Weights of a small image captioner: decoder layers 12, 21.5 epochs.
Rows from block 3 of the image encoder of a small image captioner, named by matrix and row number. Rows with one number belong to one neuron. Each number is 500 + 25 x the weight over its row's rms, rounded and kept within 0 to 999. All counts start at 0. Numbers have three digits each. After the name is the row's rms in percent of the matrix's.
After each neuron's rows are labels from the 100 images, of 14976, where the neuron reaches its highest value: "top examples" is what is common among them. Only what is clearly more common there than usual is listed. The data: made-up waving flags. In brackets: how many of the 100.
# fc1: MLP up (encoder.blocks.3.mlp.fc1.weight, 768x128), inputs 64-127
# fc2: MLP down (encoder.blocks.3.mlp.fc2.weight, 128x768, transposed), outputs 64-127

fc1.543 091:493513514519490490459501496525509490521518504426486464525518540505478505554483447512490445523502464496527524488501492473506476458483519457498526508522493523534465571542512528499552432550523484
fc2.543 086:531447477533513522519506535488472504533493509458488514486457453481512506469522522519464480505461524526461486479560530494547451478531449544499503500515526498477489466510492487482506524532531532
top examples: blue (75); purple (51)

fc1.68 094:559473492528500450516485508516513524494506505514495523477528534530497512547496546482520520473521465511467477494489530530518532480492538510445539493530473486483521531499442497472487538517493506
fc2.68 088:462538535460482533493528483501458512494525465494492455521542492466477493503505535503474503503483539521525453531492440477486515532506460503524498487440524490466463483476536515492456480529499470
top examples: orange (90)

fc1.614 104:510511506455438488488481475487498486491557485502543526536503542506497540503494512499522491495464519463498531538513514468519469536465489523492513493496474510480496514537526529499487543506509474
fc2.614 088:503516496503500539500518476459533490524531496507522519484505444493528498494503484505469520474484498525531517505479498483496497510521524486504500509501491512457488462453483512490552444501495522
top examples: blue (76)

fc1.119 082:498540513501489501515528537492549498526462502502507558491474511536512473512513528528484483485521490549510502466493476501509526499469481489533484493527522484521476507523459494521443491491470546
fc2.119 087:491478495487505483491506483555498499546503527511509483514512522473476519477475498529467463515513489500516499475480522468470541485452514504512522456505487505495495506531519497485538503499527450
top examples: white (50); saltire (26)

fc1.159 102:517533556523445491492486435519495507484539485519481485530496494482530530487490514481518514556522488492480475507508532557478504504521494498507516465490487520504506509460479472505470496478503514
fc2.159 094:521484539541507513577513505503534495503469483481507513484475488514502520490521486532525503443471488538497487468505488497506499503476482505516526546527471546528482530559484527496459528486471472
top examples: green (81)

fc1.260 086:476488530446555497483478506465500477494503449552526473483501487491445485489472486506536479495473480493485492512456487513503501497457457497507461501471495523542534524518497505505494512477533510
fc2.260 092:534533495462445466527496514520492520503487535499448510519487530513522429495502560473490525528519529493510479505499470480452480503540473523492522497509512470505457502481515517496514495485568542
top examples: green (88)

fc1.751 127:536495481494495483480518478513489484515493490498531499472492505484526455500530521494499486518496486543488512424519522501490538511513521487502530515484485511509507499497437482500475502502539514
fc2.751 121:493522521454551537475490534519495526492471464545500496523477486523515537527507465500521554472484502494552485519488555515499495502513527533512503528509495529520518522536472516520526510530488534
top examples: green (49)

fc1.346 090:487525457530554483505527484504477501466451486530515478488514524490511537529539493487472469502503526527492493491480493477471524492470531523485514516492479471508489460530477507533476523505543451
fc2.346 093:517487506463464481511510512551535533494544534536490455455479518514483506535481507468567499511509543515476493483498486493522483492503498530529539508499490489506518510499490512499474504541537537
top examples: orange (56)

fc1.743 093:550508503500546508475480504492493547479447522529468494463500490468502451514508482523523431537494518482534454553518489474510488453487497530490477453508443485473487452487513493479497490507475497
fc2.743 099:524492489564434439493485506489499517496483503508533491518473499486478514522468533508524503516482451465509526505523517536529493491479493551503534546468447471517497508493440480518480504480514519
top examples: orange (74)

fc1.749 110:512438503514551480442491538481523526523579530492497493529469543481507473485510465494546512516512522494488514556499514531500476564493487467500508523472473504541530489457516485500512468495491496
fc2.749 103:467512532497470509562479535470484533504438471527472523492509528500528499480492483484508438524494470470500480496473526482479467493484518539511488503551527464511498512490526513514522516458507492
top examples: orange (48)

fc1.311 092:489521478505515495484552523512471491508547520495501493484479540479494518502482463466468490478540497478470482537477480518479494504501471512528523437508507518476486522474488528495514463476474509
fc2.311 095:491478495445493467484515507565463479533483487493457500500498475461499524497466534508531484477462474526523498461517505512510529507481458502477506545507490487549469546526493502509470526502525473
top examples: green (87)

fc1.473 095:526501484478527539547523482469504464520518510505487517500541561525515504513519500539444517530528468513507487513486522501512494506507499520510482483495471524496510495500478465447467531488447481
fc2.473 096:492543451467453483462460536545543502479527515486474515507551478534501484461501517503514471486498492509499546485495486500470515464499534506505534526520512465494494454469518488535501484514499502
top examples: white (65); red (46)

fc1.387 094:486488530516457483478539541485498530524475534485470506455527486499515529482523523486513479486507516520538496500463521484503516508487503463483501504466540527482500460498489473517481516494538499
fc2.387 101:541489476483536503499523500488480473505520478501473509510526505525449489496485517487486472500494501519522508533556547500548541446482520474468516508493487485516492516442498515519419483482480487
top examples: blue (66); orange (62)

fc1.37 102:500511470530548562463445500499513497498503525511450512491535504520506521497443515483471525468516496520495471558458515505518511496507509472474511491518511478505467519478504506490495461510499499
fc2.37 089:468517478469518469487507554516499504480490430538522517482501511523540480476547488551526457496524495487508484494478509456504499515513491486469449472499511497486518489510571488499506496514511515
top examples: white (85); pink (53)

fc1.185 104:517466445499495479497522463502508465464536471518499485465477478477493494489514490541478518512494470433498514509518523513466476484518480521492531518518448539480472506517491530522465536455513516
fc2.185 101:505503494535505517523486517530488552513521475524483528493500476458526507526491502449512507500468517500466452496414462519530466529503480529505499515533541444538476482462475536532517516487472472
top examples: blue (46)

fc1.545 094:501474469490516476451523499472497505543530488487514471460524483495512516477554486492510502486519493481536483523532481467468491528538498489462509511513474446527527488464513498535480517491472501
fc2.545 095:498497521484459512535516521511517528466532496476494530485548549505490505525535494498494461531490483491471555491517487466522525479489518500510496461486523452503506528500481490503521491492496492
top examples: orange (76); red (54)

fc1.318 105:543507493571489534479471495532499512500510489511506520497506488477486517574505526489481500519486506498547508481517509436516515517495481502532417519468459493511528481487531498495513507455464492
fc2.318 096:486512462490498453482488491484513479485498490496493503514543494492468484522487452488507491516510496453485507528529472526454514521480492462503508497446507484487557486521451492546493521500520512
top examples: blue (81)